Weights of a small sound classifier: batches of 128.
Rows from block 7 of a small sound classifier, named by matrix and row number. Rows with one number belong to one channel. Each number is 500 + 40 x the weight over its row's rms, rounded and kept within 0 to 999. All counts start at 0. Numbers have three digits each. After the name is the row's rms in percent of the matrix's.
After each channel's rows are labels from the 100 clips, of 14976, where the channel reaches its highest value: "responds to" is what is common among them. Only what is clearly more common there than usual is listed. The data: chords played on synthesised instruments. In brackets: how many of the 100.
# convs1: first pointwise conv (model.blocks.7.convs.1.weight, 240x240x1), inputs 0-239
# convs3: second pointwise conv (model.blocks.7.convs.3.weight, 240x240x1, transposed), outputs 0-239

convs1.149 105:475493512518458479506542481476466455526504573621542492550449506502519417491486464518445508500479598462581537480489488511464600507515474530445513492464529528512518414453540557484583478496504569526425520527528494493540516498472472539508505444585522514550494405522451528531435497452482572491535569432532484463500463467546482502470499471539499521534436510555506493515485596483467511479497539421523573510525570514541497547475471481546544470529479527509546436472506531518470538513539517475403490494538476536524509500500542455531540544541517481507473473550530534509541546525420527496396493520508559445422587503515560487512500513550501491502542469518512503489469473447454444421568480508516493439452484498606539540498471497467503
convs3.149 083:555503486504551504537453508549485531505506469539503501523510576493541604495504503529543512528514607442485497534513539483484551500495465528509511496520470566523606483483507422416513496516506542455493494479519570490508558561495527482496551501588420627482512504493447523454563490508437514494516466481479492473558506481497494447508570503512453485472538527478523514530524556428499507512457512496477522503514477438511527419498526589473510472550489502521424548520435501520437471498391526425450601545483507527449510508513511485644464539531501536541507458509496504505562512457387447522490478481514484472507486510408477518502515491454532497498578508503535515420467542493531504443529509565490509503535417499453497439465522498469472
responds to: the note F (66); root: A# (25)

convs1.71 099:542468540500495478541497483488596601470403521517523514499492499565451507481527494450432481502514453571504463535554462520515386508530452527542559560479469501496485491509505518523478472522473434511495419440461485510555474517515574526527526465525483501551508426493631521414460483475463474520505517460545479459504507496456498478478511629517463539463531578497534460467473439529477519483500516442470469529519539455470525473462545498536528506401467506515562512597472454473520496489506497500521527542531499508562510542439546467465484501481539498533591569537563514538518531509428556441472522552457480492467519506424487495473469535478542458493503601465527503499445509507536515467545494556529487475473535496472522509434541588564487
convs3.71 106:458459552497530415444513450484449457552508449487447521483476525472499494446538493496485509588450459515435415478562489452476433507435457559499509479464468488486569470551501535516506548479483461450513454443487468443557487518448470486516472450538489514483443545486508555517511447540530457488485501423426438460415495470471505490470419553513495470519506504580472454471424500523540527418512466504514559440493547514451497485512502503421501497473499522461516482494461459463550514519503522554557500431449516487448447497451465419509452459512477513464464485490491495530457596406507462468503459475464485469454527489579494467464446539520458503508482430513572594540480551515491512460515558587513463454510499424554505511546453484573495
responds to: the note C# (93); the note F# (67); root: F# (42); root: C# (33)

convs1.189 099:432529507529468501455534533495530441502502489476553537441441473440460438508480539477525505559528505532510482557447541556473521508485539546472545548492481427508475509519529481511529492592519502531488460450494540522523432496598467510450421547518428459514503497459452514493456460558472523509569488530541527505474484500522434505511547472430526447547593541472518496481468532532465523479475506461454552584549480506536499512469556485515550477504476505553483497481573532494518539416525488519465472455405547383523485502545549497489532511464457496588459464506422544480492539477524518555440428539581530494550499521462478530427461516497524461395556528455483589467505506513509505486517510490513523419412501469463455545580502482536519
convs3.189 099:446503485475615543504641507503456477473516564471497496498489533533516438557443478571526506457503509548544524499498520531503490480569472464488508486515518413409517478494504545409444538514504497508521502538531484482493527451506488518519510497513419475478471440440491520534501478604552494515509516538521483443555492480498511461501483572517513498518595505543498511445522532487477479511429477516518431445520485502498480459507490473520522508499541521484486524567519490496529559444530435463620454550452516565532498548491467504485472583462485417491495544462482441436356623514478471520454496506503471476445537474503548434429517516494548506520505534502482569496494529507529491435540540473516502539574547482471499541577488527498532
responds to: the note A (99); arpeggio (97); playing: arpeggio down (74); root: A (27)

convs1.106 098:499575465525493568533508490543608550508484497476489487436500437538438486578539483490502478550462496497444503514529525488605470474507487543409523472474570527527464485478494516502502509573480460455539517473546461584456511473476496551482522516571459541486444487418552524464459461522506453488489498482461479482511514565561506551480538454520539480517483427542461476498530464522463530481490486513462541495534544453492453553454524498551483479513514459565478511502467478477585452488524543585485457512526509473489517504413541581426549565497472496578501409489454511509485469446510480450439497572493510464473487501532494450405547505535603511465484473570520525492468516516487464587502488499522580462470520506450411444466534498455425
convs3.106 110:534528478488548518527534536562541510443526547544546531528527526547538456547442458505507502554541562580507519510516509597521534516561511564464516554535471560468418538433512491515493517447534530434504539493485493512521533399517516542501467528543535570460505522476409479505466482535480481490531535426533542502521506468544509506543490449495460558520562506486534573487430498533463500443547483504504522539524510454459493511510488481443453498576518414457479557518489537528545490418433508476490457510511563491478547544473508454446491548610516571486528460541417494490464455540461594493541595519551531461423482489452468584511476475524533501509449496513526408452450514482505559508487415473505530532477521516517520551526513506546514
responds to: the note C# (81); the note F (65); root: D (26)

convs1.228 100:498467548484489540615525510460472509466459553559558505472481546554516470470540604509457497440543472502549516512505527551508518538494531524534526454475496516517542493426517522525449490421495483458452513467538529538501539502481519443528568490543546532502530461494452484464466507459526527433517491467486470545514389496459523490549537513480508496435466517519545553570471468505453566485471560472545499508432479550545468541498500399531499467480412579462443456447533505578455543516506445462453507517538507553477501515517488480562484496464519531553574583561494553569524563524492574471400521490461483549434479476496526521548531509501438507513512487506522474460477542488466464449542510504581495428409487561544538461471443515480487
convs3.228 091:495462507515506467438504458517551542445565452415505512502460546435513474523519485457493558545447594523481501520527461555489514599523439575489550571528535476544497490453531535514483490525536500438550463516392461499506501525495475518535477435491455582516492502521508528457537490523513446529543523506543500479519604485485558478458533514557489491445496545516510545529474535494445514469467516553555515532515477533451528456551536508561494499525491526457482500544530453476458505568446426463535456546472507513449498473496566487505556500551494546501537518576501492485534539629452456502491490502521532439524537504459560491462402507501565547563484504565452453472502431527522460510466582556572487513462553546508533558485405491488480
responds to: the note B (64)

convs1.113 093:480486525505510520454537517500450457531544579544524464429452555573535469435548462571473520560451461557563552489470506520486524481560544503511502500442541498491463465476488459428468471432491475445475520522566433481533482506416511553462548493473521527535534512495441524476495571465478564511497552443509549469572446459509563520532521485502446564531499512538480556546469560547457470531538549423549551509504505499527530601468499519508540490553492517514517509505485497498502507580517515477529510527510571519509543497507498494522542537466504556494538534547474530494514553551478506548561532577495533467457600476508490493576421513481447457484627540465489472467495452508592437448502528542471487524480535573544556567445451509511480
convs3.113 095:480454509527484496473493451525496538493577544468530477533509522535508566529483606485555567492435493490522509508531511477490538466515501519500576512451536519476542482510577520465554518460570468478597459548509561474470495511503528533558523438448464482528491484536486559427532485519489469495560537417513523403530510524520579551487447507566422468444478566534533498548497471456522451520545519585594515498502484486464473543591521528504520478455508512459521500524519487453481473488516534522507490454479484467504469475490536447521539516542545488462467544484418452569468510481518603531500634493473497504441507479491543550531479525472449563474464456582546560571543518530524475515465501509580443443489491512464590444488479515517487
responds to: root: G# (25)

convs1.205 101:432468566543449528493537548543598547529521533567549465577474485467571492500532516553491505456605520495542527501503540535481533484535517527494522456499453456505425490526548541491489437540527485401559479527514438504546484522616523431521549473516512481550568500506542493525509467445473477461516487529498524472498486440455392419534499519512484458442488587428507516513502485529552491468467544511491479403508489546505595464528528544416453525498485489494516468555529515489516500525441524501444468451502570515501535450513522438502510463515491427536452454544550520451520525450529547545498496513527457533498421459499475524445507543518538504534540537439502486508491511527420469455488507568505542526438564543522464558495433491508506
convs3.205 110:504562506456450546497466573496488531519436425571520538492432495533533448507451366460513451492570510478526570503481528468524501575488530492485447504493495563597516522540453476551494532517461527497427549523529458515492532507523530493446532574450487517516464490484483492452526582490524567492455468479513498484576484446484435492509489434449493508378438437429528571491555489507485497523484555434422519502503494452504476501415482499522453475530447581460523534514461527553500565468512470469543481489536556545534564477529445467513484446551472521553473489487468517484519461479489494494520558513527481511525498469502556481566520504445505450495431472428471511545531538530549556484475471482454570478436462554511441465452552532506480
responds to: the note F# (88); the note A (72); root: F# (31)

convs1.188 091:488558523528440487545556534496556520529434502478477436434460419496489455584462447460478530582526532506461557501558514634575425562528474546472435460517493522479479484434480498535546488521548435508529556528560488513510541507565472502552472485508456507466433473466562475467536515501467454492494494518553484479549478560505510494425473487556479501496517538524540485487470516480569540502499460537528494552531507506439436475461477434480460454481487414448480497555448514512562498454499559517440572534543485477531516477458553524454517494471459506488574527520480502420533524469441428560441500516509476461465486484390570524455512478520610481440551513478467510439465476529544531510519476512501530446485474487517458511442488472496467
convs3.188 102:557458499476413568421413463460484498481532473479492510493552492486467577485522489571529513571465443539513472462519423531438520523546505536523520567494469575580480468514502555478496479574494457475524478446552504462531492560500447506508546460460488487525491521477518488462529549434462520517512463477464483508524466507451507517458510573501588473517526499522503481534554523484467460617467497507520479493410513545493496392525511523503544478464496530615515506477499526448445496595504525519480523528537549519516460495556439477524533531447413522482472556393601476542539489499512463554523418455465466516543518532487504495508505502507392523511515552533556559522514487559497485493485509514511477519467476548546539517463560506443444
responds to: the note C# (94); arpeggio (92); root: F# (28)

convs1.180 090:487542470547492493538491410455501548533524498558466526499449548483470484507514563572529492538511544536497487466554560493606521446521494546478517523520443485510489469542549538465480499476515545480461484481511523454511494569474461496543464517423520453475426549435434499553419482515459597532551474523494463518538469506553483487520515543539492476576499491486464552483483517444496415495459518493550571434494474520561436516505523470492483474474521456548497475509513511567591458521546443478503465431512441557484417461578485428488480517514511481541428556509436459493513471536526463571507598432503492514495455520565496521507537446548504543466547461509571512445500560462477500571496511440467471539496484434534476528550461484406521
convs3.180 092:545553529545477550558513568514502500455458571497492566520444484486539519442434577453548448496558493501508557493523475492538500533550423557499461533504475594386467437487472503544553513506487523509459547507517555427515531534505534494466504560556608494458480490420528464481533524492512516491469489516458552499438542513548457544502533516457506526554484472486492502450506479505543507499428512477464485527546518498360456450457550507541482558539466476520550515436488530562535486548519531456428493515519478548507566487584518534478481482537502475518504458477458517510557561484513460453530548533542435472473534523491530583436458484456457457505438472458599517523483597514510499509485539570449558500502475524511491445527504503528494
responds to: the note B (75); root: B (29)

convs1.38 088:601492515458518532506546490530608544489504508430490501430488538506507425491521467497513523504522514483519465546500514554479495500465435489463455483506464421525522505430472480489515450484433490496458549535487426534489514496577466569436474496509440537474496430469520552502478440562512475501534477457487488506449523448510444493395526444430535544422559555523501434557518470555428458537529566526386516494541548421541519416485518518582509496492497461449491496428449419475460537464547550508475468510530452400515432522542493488520493490470607491518507498532487512510494505524487497517512522498503471503501465489557511537463522498540563473506534509460547620455439511504503472444455507525502508514539527459498528472476487433483521
convs3.38 118:553476486516526510520462459536426465481560471519533513522525485514485542455471448579494559483470514476486547555505568461532441484508541435435561539501533548514546478537557519479517489526542537500570481537476464533411504507531477519568493466483460483525487472523500519504537540532532503546535562529473511504487468459519568494539552538566492485486512562499516470495535533451516545464527513560571509499589483527513617511568483529551624534560522510496480521524511473510474569516503492502426474539589457492490471484494562485504476479447523446461449575461531506523531463510488473562472534531538459519552485522517419482545455495486516556511581478567568533525487456499601509510536628482565473523499475549524554454556544490466557
responds to: the note F (99); arpeggio (79); playing: arpeggio down (64); root: A# (30)

convs1.174 095:539450507537487506502581439439522524538534536512522458512445481470557449498596501500479506535536527473555563487476443495403497507489461472427468552498535564530505507473536442478478450462478583471458456547491500492481540433495568471530541499487470511450560421562495554490459524476502481567444458515489446608536477500531471458527504491563464532560462518533523511559579547540525495523414543507570487471453433554540486413560505505546551537464461480470482494499520494573531496502521450462501410450521516496535501468539486488525557528504479479454434539533510531552517475520449518499542497463491546509440500490479509551479512462446442488517419489524506437500511466519545499471523555513520445500534450633475568515557476524500487
convs3.174 099:565425473502467541431534416500488449462544514449472521468466507505532485560491484490528537581416418492528556499484432549424478485547483515495547538496530497519495480523525548503500494502491464511563423538559560473494486478510449511534510413377477474503503516481576479519453429520475533492510483591503452498479433572452546437448471490537453495504495534415488440518545516538491585481482513541566528506462498493505516522558549508516578500475448470505479482455581444410445571523525411551541531460480452475469400492470537507502467485498492515502471502498435514512489524468539488473431441458451476523494488507524496567526473538458513531533529476567511521437497504502553521484489496490547438494491530573525549496542459501435494
responds to: the note C (64); root: C (25)

convs1.74 100:448579496531517474472452500504454469484444509556434549464482595531451480500473511550498460468507490582486518507477488510530543492466535561493513454472515441526533544562509553555486524545529495560473476546537528540495461438463502495466544556465545504451529493481543541551521504503566517529487443515556458519465459540473504532581548540554520447511443479474534541516489521503465480466402448554536554567573475512495494539512464513520475544481464485508491490565519550543477519488487415501497500491463512551547512493558489541508519521441429371465543521462446503489438509481508476527487531556548546524549512431460427569446514552526452492537540463539439438502541450381565512501524437438568517491496464508472538474480416478519476
convs3.74 107:557434465556492451469558439491549469524544510487530449493462499450500563522524529528491539514441498469513557499470515449450501469463424511424545488546455444539476421532531548455477533499509479602549462520479587448461480465506523515541463428521497485512517482488556513561453536562487467513519473506465464484530512420466545524486555517552489459450541549455484505525485506454474547539566499542557505460468583545461475465556559512496549476497489514494468487492540458446427413597527468541526493527519467528447450514484498474566547490485454536434466508518523550542568503510442538520523509487488470498471522539478575424472484565509488544536535527556517468438495452521444465576434517543540434504472470549422542555438522486480469
responds to: the note B (66)

convs1.36 092:461461448510464506490513518509551540504543485500502520537527426423487445522519534454473449534529485499513491506495507447514423493500468518497502553537429453509500510557462442508393469560443555500551505484429503473428594458535538478432479479465499519490513521514428533450380519514530528500495493535506504638429543457467470502509524496475520506463489532522477528488525519546453480490589542480446535510454469464522522469469473534534499543533525532510495519461464508528426482479548510483466519425440503422476470464511570503507529560510520529518476498520423537483533513503514491508455479548566525472553556488512449568457531509562517466525540489469562662511480522564403489520520514552557534456500563462516511553502514566512488
convs3.36 107:568441515480584489468472450552457421501513406540505460464483490484530445435476535478494512556448463462480511462519486407444460504450447467471499513431544604592559460541500491490434468427469436546510438454511446494423490558497488501515553452466407502530463529531493485493504541472478478518480482528481410543479482566435513490478528545513482443432589512467425440545498470531534546487557452501523557474474497449502519476514531450448521497462490550536530497470504458446500530521484461538506459510548461440485444501501511433557487421480480460457475546507461523562505450445501511499506473437448427493534456471517545545492498514493523495522534461512519511618496440440563485486493486495508442508522457518505501451508496479479533
responds to: the note F (98); arpeggio (87); playing: arpeggio up (58); root: A# (29)

convs1.52 096:442551562536552461541459522554569459507531477481458495542468506548560562459516607499509466378495499549479541472534504505463554509464482440466609492513504443552441512534474504488471470458486422473631515544505555479528431568510485493462527500490537496557558453471496479489552524468519547526540487474499474484500473491426525509506541525494455488479550496490457493520543566562440539520400530440478433527534488453468502442488543571490551537538491479505493484497557493515498481479425438514461494497453514471452469521463493478540439398528525532517507486494470476505511529500504454510553447477400481496526480572574533548517426524533520499478508476478486464482538463530586479495461435483524485488482521576540552544509470455503459
convs3.52 107:466433483456534488449466457473538414503494505530439568438499477479450553537481450500456491497458547580516473455522474551419528455446428513545493507560508518435476497445490427526465487470470434500501465568456523534528430467447426477476477446533495541556469534493471543486526462504477527449475434515496421525519442515429494575470536464494478455535520484518455540519449455532435407463544492489505467527437446490464484520497493550472539469454485399574516461471502451405579461449522592475447481477487504557514474473477455543443473499510483509523575503498482557518545498489519467525504479463423549532499528497497539471415487503495488487448447494491515415565477513514482483493513458431490445451518533457455493515487468439486505
responds to: the note C (87)

convs1.87 103:463546487531473523529470517496544474478485582512514569545454547501506454445583477479487553538460538471484479469417531454507595520493519562523516431434516470489476466475468634472594453507544505550491494607469493495555545556455461515534509492583473501543521420488455526483498518485493518475567561478443489505508485489456513493535502519522498493506445571543527497535518540586442536437517526474536566471498553522554498534567533493529533485489485550511491427511499523518438548542459500529438529534457529545515499520509539491452459542570467497559472533565560535491453534558409498512435486526486557517440564449461555478519501536520460468561557506517447487477502497481477424441544522550532461477446461477527471461524478498534523
convs3.87 087:503465478540470484454489471466525509533561512474479427500469519499512492542508506536544545512450470497481461500573509507445476545478495550455540459536551572456418519471553440556422556515532479465558492453571433481493465437499547503553506461451443481486483499469480534518490543491486532491536468475492432563511465544492541425447400523535541457526489523542500477537560489557417497442465489554549500468440481536529502514558420502486458462517530484523511468541491527435501498554512458552540538489445531470456465495493567547563476546509485570461443474495467508487557516518484501569470502464412466516543493532484440507528454485496602557519553367523544511516485463519550595490497528487537471467521515437496574463468428477501467
responds to: the note F# (68); root: F# (30)

convs1.169 095:534487510489506500507449486501459524473535492525546481486484540563483501520487568544491543507584456481505520452492482561462467509511515577468591498531497507467447474506460465516456565498502535505528504457375477556487480432513468507447493505480531503479484571509501511539558459545473460577449534487605479558517450522515503493513438465451480475540468505525521466466465538499469519577501498565485510533507497493427513508490591577546510510532501439546584457503534521553473487521446504561594472453512512435528477490570524528469551575460582518515508509462456545577531590446497461432493481459463434527487536493489486491484569529453460544487468460513465493450432541554516547478514488429428468490507452539448583518504586490470531
convs3.169 098:456458483532510442466532453475515438511525512482508565474527501472495473508435527505564538496445496454444526506529502440467469534479486479555535519570499527437458541517528517517439451509510493511536471520551497457491447445498483514526509442523500618507553584452554496494531505522554496518515498473491458505566448493475536443504529388546548454546525534563494513456527468488510521589431460547546421484475512558536516506540424495474551531486531490421512492545514477472517422521430415451476455488483478598465470452566526499462527525490465554562493511496546509433519494487468465405495536496493489556418509467401442458452468479437546535514551510531550516449509584487408523480474484499538457522484494504528531454517453473530515
responds to: the note F (97); arpeggio (84); playing: arpeggio up (70); root: F (31)

convs1.225 101:474488448496521485549522457507567534615568474485564527534457543548562489535576544504503531455489435490522548495481495462457523540542522497453460466493530533537518489460542504461436426528489495483444457480515408491413471540502496511489540483467544527504575501515517511527522570514629433520505426430438495442533424532411438566460520501484521475489505522536506537516464499505527456561446524490470526521445499510561464542472485451512534542495491487457452501489495537514512502459491498490506505422457517517494567468524538511518575556504468541508521469520494495552511501530559544458440492470442584535399478485477555494508494538400513509489516473524550529497491484530490476511637528522547554478527457463499541465477561433532489
convs3.225 096:549471430514471502442521469445498526492534516491475501514496456447456507560532504506472522546465495546507575496520461475487459469447451504441528485423521515537465538524523475533534501510504482502538457617488532478439503452514482517534454471486529468479539453462487474456465434511447464529511479457491499517498590489481527511511496507520514524626486520565503486543468509522451453476440524529542449565479551485491472478544644431444518539478539451519506494506642519496531482505505455532479478500502491438591482509470549531513479540458529513483480559484501501571534427518593603473490502509511528504525530553551502428465501551529423527568526512544529500508496569513426439526500500505532496524408558512533518545503590520446524
responds to: the note B (80)

convs1.23 102:507443446444522595561522496460464473541564532557516489479459508509545512468527497506475521469579486403543542452526582470479535451473558595500428432445499542504489441416524466484507502441488481522419492503563488491494511510494555499472541493467496520505518448495487484509465511434487497511448509471445514491519468502450558471565502459542491471497485488589433523518484601527429483425448589439502560566504519487484544526524476494549550441523459479450496494455553503494472515506461525487520458502517532533467486457527479485512517547482432481490513496547539535527551553508429555555505504540454545509429502450455584512570496506546426471499545549499496487510520491490541504463539497551595472442438502509590527490455458529562529
convs3.23 085:538505551497443522488471492500505491472510496491460494505507489536474435523500514516541482503485547419588438465558469594515540494564551435488490457434427457429510576505469540526506537473479464513506520461590505525513472472501470540496545493474460539442448440517486484544470453508444535504489408467452444532514475463478500380522505568485420498538493502547498488507504518546540484533518469484501488473500551547567556509487497498511541493503442466574434530537417504481567463437532574470548500559491440488534524520489502524489451453481457489472574563478534498539521578405519479552476550499477518523495492483554422556451523482428431507548507447486470574552485482436507491521417527428491514458467521530589490472479519530485505
responds to: root: G# (31); root: D (26)

convs1.12 092:469448550601432456493515513561443522494526516548513543507506487471497522442524465568507502496527468504607556514534451502437526527455538480477469508460489511544432569536542477480487478542506514468513499487490522492554496575532513425503552485523531509540544454522478471481579532476455556520481531496483482579566534518476403503510564463524489475556546534434515498456517455467594554518433560530498469504516480497502505499567550514403467511439477545506479556538500423479535543468424486460433508543525555543527511554442506525446510419546464437490464508505507533456461511521554527507502528497552493487485473525580461479500497507496403438496536492434498489574518484522407527438507509513560538490439515548524458536503510468562574
convs3.12 096:441478412554518499431445482450519499526487501421469523499519503409580460466491602505471492499471451507463490472541475530466515460485532472462498509467421549442492452447492546481488475478485485510496471445546474532481469434525489480483451467489438382459547532543512423560530488515505501472487486530535459470393566486494486475459488536484437463519525486541506433536476454592480469552516543487499538536437544541537507511500491501497456558493496449563430477537559493470440499454567480501549535554534425462473488506482489540560478470391472451464459476503515488540446580418495511478587555461501533458528540489484492507455458479488499491482540488497563491531520413514504503576551512477483475498526450456560505532562491488469453
responds to: the note F# (81); the note D# (79); root: D# (40)

convs1.171 095:481503512465504521486482498489476443483579544448474447444482553445527476616514530491527470496475517448457511419523443451434522482540504485471477558531563483475533532592489461539520512539572492491457560466476531509427505411525498483508491532499470520496508597493522476539508506547468475489454496475506500481487495477449495477530508452427541549538489413501525476499513528567467517547528495535543558517452494509504508554485477461528494500532491539472496475448495525525450475398524516524485483485500544361443526444538527449505494564516490472505541393530543490488490537420576550537526471506573541517498471512538516522490559479506534524420366433515456469491545530483520488558578455446488538544515481527516495537593510476556506
convs3.171 108:488468451514453446472464439494577529437527543456488434510539412519457524511518593468466538534445540546428599502569546556486479470581522473480549634578471506464479560387543534540479548523535469547547461466554487461467429471491466493524480428473503472522525501502524528512485493513493527500512496502482544514465538488503541529498453529539469458485486538583519512457539466493466498531526540546535495498464441493543446561555539499528545462478479445505470470475487528472524485561490559496454520475405478496544465462478541568500433499434467536484472485446448539507531528458508503492449468535484535479436482517498552525517427482484488546502521495534485414591416479474499476528469532518534446477513482533453538485418457469519519
responds to: arpeggio (98); playing: arpeggio down (59); power chord (29)

convs1.68 086:404470481520519545460506536460451494523484491500525437563502514493448467524514469533564474526481489464489531523494554520467516490493569495476529510504389485516471515526549507488474471506605508497501487491511502490550533452516488473556516512527455516583553533488497457565500528578521421458566474552552503535360507566438483492582509482430414519398510544460524509532486451503490423523538490500514489436417492506517506533488439503420602505496544493477508475499483522511457483594493549529514479461504521575496583487510511528543518534487484531511477471511543413480509541474514492513488450521455521527497513401467493522480536465513565471522486494471490450523501506505487466504507523477481459547602555452506538514555577532611459
convs3.68 107:488515506469529428514522486496510513538542501499552506525373484528529419524523463505512540524521551465497535548501529541539529534577456569521564534480501527503484522454549513563557513504555523460554525509503504470550513459508482536534590519489488479488393501440477540496503446453522487555537542504474525426512500471506551522547508433549499551503445543505542552479521513500498473485485561551548386534539450460454499472552449575492471507540387493511577532535488518526583523542511462504560506521482511537461535491516525555522484568473535517509470491495518599535538514510445494539449605530506463493425517491486555492526510556592501552534474534549478570564451581464479495523490512480549529528496565531467563485476456531548510
responds to: the note F# (73); playing: arpeggio down (52); square lead (41)

convs1.101 096:522428588560458441451564509452464498455512570568554568537474484545514499501487494546484489428532525492540487495576533497482508504534509501476476451500547524552528536475490439519397499518471540486468502520512499468550436539474566501505534544452630511510555384536456528517533552469501441482479499523506512532544453483472485498505539493533491426521482472523520453538466491521484530495500433445521536586513513498462522453540515537491595494475490402512591450543498543516459502456441552483463455518556496474533557567441505521556501514458487449535542443548472502484507504519469496545506557525475554415491460539441534507452543504495448477533525427514498476507542516512488523515501537481451516440467440561503505520568466418526572
convs3.101 105:545584570547485472590504600513494514439425436479469442487585497485523532531470481472478440518599510485535472513471549525564512504478581526533418502515494468518492462473441490512495475511466545413412549457506531491516556482526539501445539595489533466515472435497513524530508510474525491486452524470509527520457511438526423542498526480440506516513498435452480490488588504481532460481576521428409481435541554530476441538410488494483442511497484522492507517516472501585497483449501569514461532518514466523547557479499420508514541519536583546496512444516515533465511490469545462503511498514540553574519540533505468498501546496478481437490511560426438489455492482486444490507461499481440562521475522458499433487477580549526491
responds to: the note A (98); playing: arpeggio up (57); clarinet-like (39)

convs1.185 099:503564489466496499496461496393543479466516455567469556458458551462505505463566464526485465569480558494453502489509618542489513462582483548462486496501450451547416545554539558421547517523518465472500476514477523467545443461504446561463430506535493491452533447516491517504484552519429525532551544456488600539496498474518501496524519500495468503477448537504465497522478505537472529501441530543536546520443531543532492476500453571580563526437461512524504504476565464494411512532540440514504505474587498517535480542552521474447488557499469458457391521473501448446526507445469521487481519508477536515535511466488500447570506474466561514558521483416526501491426481500584490485439494482539460476477542563589473529520566501544485
convs3.185 105:521450528435535511432515465498502496501503501489450462503383436490500481453430534491486490454439509529382552436484483517447500539588497549485498506501527520514513504428488472491528536535467422446512488565599520467549471519442467493495452456516454444454560522466571548526517491563486446446505458476485427501521408481460500465474508523491523399460478482546485447474579478510498516518527436502523453481445559526533517494506521498507499545490489483478520491387479514433527504513532493486478454472479507537448487504475458461547535517440520510589453472457483561396527581538485467449525503446444508521408532474456530513478443485463485485487496407506443546483537496474564513499458541461493459453543473527540484495525495452545497
responds to: the note F (82); root: F (26)

convs1.177 111:477498537557475509552513530451472477485493512499530515480431585500570440536513490486491550501530472448504519469531494513505490583488524518477454507419542496485572466453557527501522457540495518537516620508532516500509490496465485501419465471501509546499492582423463540414459527480573503460559524490490511528484479551459531516445522475519520524492497525514502525499504454538498571473477466433479612528432536533538470515482488458532531521495416468456494465517494544475460499506446481570384437520493512526499527503553540445448536535535519441466484430541541495529468492477504477530537478503542543475516619467496624451493509547493494459468576420552488476520564545502501475494547542497516505417521507519550534464505425460516597
convs3.177 106:456473466452462528496559462538521528560565467471508499536524492511511527509532415502481530581444434511501526530461558512498521482489486531533547568445504464541434585561539452451511482575549505497545494490484494489540499524494523476540428455528463557513446442483525541477414458431467567526551466575484523523472540505517555483516452541536424501546469540497525475416482494437478540508585527557544528509498468509475533433549506468406439449533486554430493494426535520500512547554442461490469572508447466506496480495555526498463558527522525501510517523499508475454460561536474418499479516534499429493483539483550514499513415495484595544439559477544536448512478461534550572530439499530542483482497538507483520497506499500606516
responds to: the note A (63)

convs1.77 100:493515488497465622478502513505478507506503508423590546485423474539556457469514495439500448551470540477526453427438482500535475496510491468537493482506590465460444559440434530468504477496421541524584530543550523536551524534490503472471538540508455551526553553464535455491529433542497561533523505523443563499425512451477514532494501497487444415468492461490537500535519514512472505496579510561524395499510471502485570499504479446455487526454441485441507519435454556459448503457471487489488546494482478460517519504509517450555525440470514605496445508545516503432509546527553548575493532550492553479473502459465562521478493511497497468473510575494480409431586494443554423525564501540500455497488505483540501535520509494561511
convs3.77 116:507464451484531542458467435483514574500575536491507494511504511532446549486492542557528565629453527488423494537510493462473515510547478560476579547519528529440455504538576483536542522526545493479592458543541504509479487509499468546571509444465469453502558449464492540515502455502495509519550508470567517517527482549487577483510510546575466488479528562532522478476523505432519524498431518584591490491475502526454543532594494551559511456526503536483476513546437518471543534480505514513470520504572514543433444428476552557527488520501477539394519510453532539516502497441492494491470502510491469484478514540483462510504460523442501578573585474594512515544533509535502484510500472591587461495463515545505557432475515518544553
responds to: root: G# (26)

convs1.24 090:546498561412513454462573498600596479446463486487525528486481483475483445439498493518478435548491534497519465516444497491509428497491444476485507525519414479513532482465460509512521467497502552509459494509512472513477508453531455552472458525501478487459511457461490551447467469530543539513475524480491495493472547477603501448494472517466513584450486589551477439493478529547449489597533584512436566483516483463500488469530540471566540513474490460522536488440453473498482490545560487531474511529490421427429454442562577458552481521526468527532425488543529512489497488526505548521495473540471468521550520452508533507571510545533567523471550516441498689488462525458455508496449526565525478477542479483477486505533485451493537
convs3.24 129:473478510460449503421501474440575518532442567512434492440499487509475444507490500448527449514478486528510472437503374513428488489500503498552446452512475497462447511463443518518470474464438447520444477466553544505558462469464499449438526481536509542507485522465509505533484514467474490485432411504519442504516563499407445485454457416437487486516462442511481516528518469572495491533517457442447464460411545516498411524454523515418500515464493492538489475489484479467527446515489485483527532459440512529475481461515467506481476534527425575529518379495490539470490525449487499466483490446442519526467506476477500494414495491482451450486450500461484419506500514455434497516461429490445486447547587429515452523482410504541436
responds to: the note F (100); arpeggio (88); root: F (42)

convs1.93 100:458518444477462503500448504550480439492548480466477546480502466518572544515477475560519488471461519502451501521507433438545439587507495380528440624450477508556538516450511417528482504472481538477490517525506561458431425478519542457479473432540513517438420581478452481469482572503523536481483470477478431567528483508427473482511482519554484618449530514517483467507510518503527470514558483441410472494517518462521492467519464422464483531521499451446507471542479434582488459440499518533542497543551516457457559477491507471542518463481527458507544516475534507483517539530456468463555572480553534497472491497430554430558499503511473448522436487478588477529543467505507471465501522548514466513548487462491519452480575506527470
convs3.93 108:461503448492550497489503509423526536510454479495459481483477469513428485464614552508398457469509500473529544466578511497491482524454449504416457526573581523559477500462456511537438539433457477495456490504517459483528512470489415459443461518451531531467479531461567501453498523435604467511452494484555508542464519507476459470480564555438525499449481445525486485515523484494510510466543500449444554538490527569501507562456552484508493554511459448510448474496464481504435522489518468566503542456459456435431494533458467440518502507506471573475488397582448547546451496450516521469461593488485499501520476514421546450458479577557513457505416495450510503517466494482461461549443467514453524443502492489508476483479487479557473
responds to: arpeggio (77); playing: arpeggio up (75); square lead (25)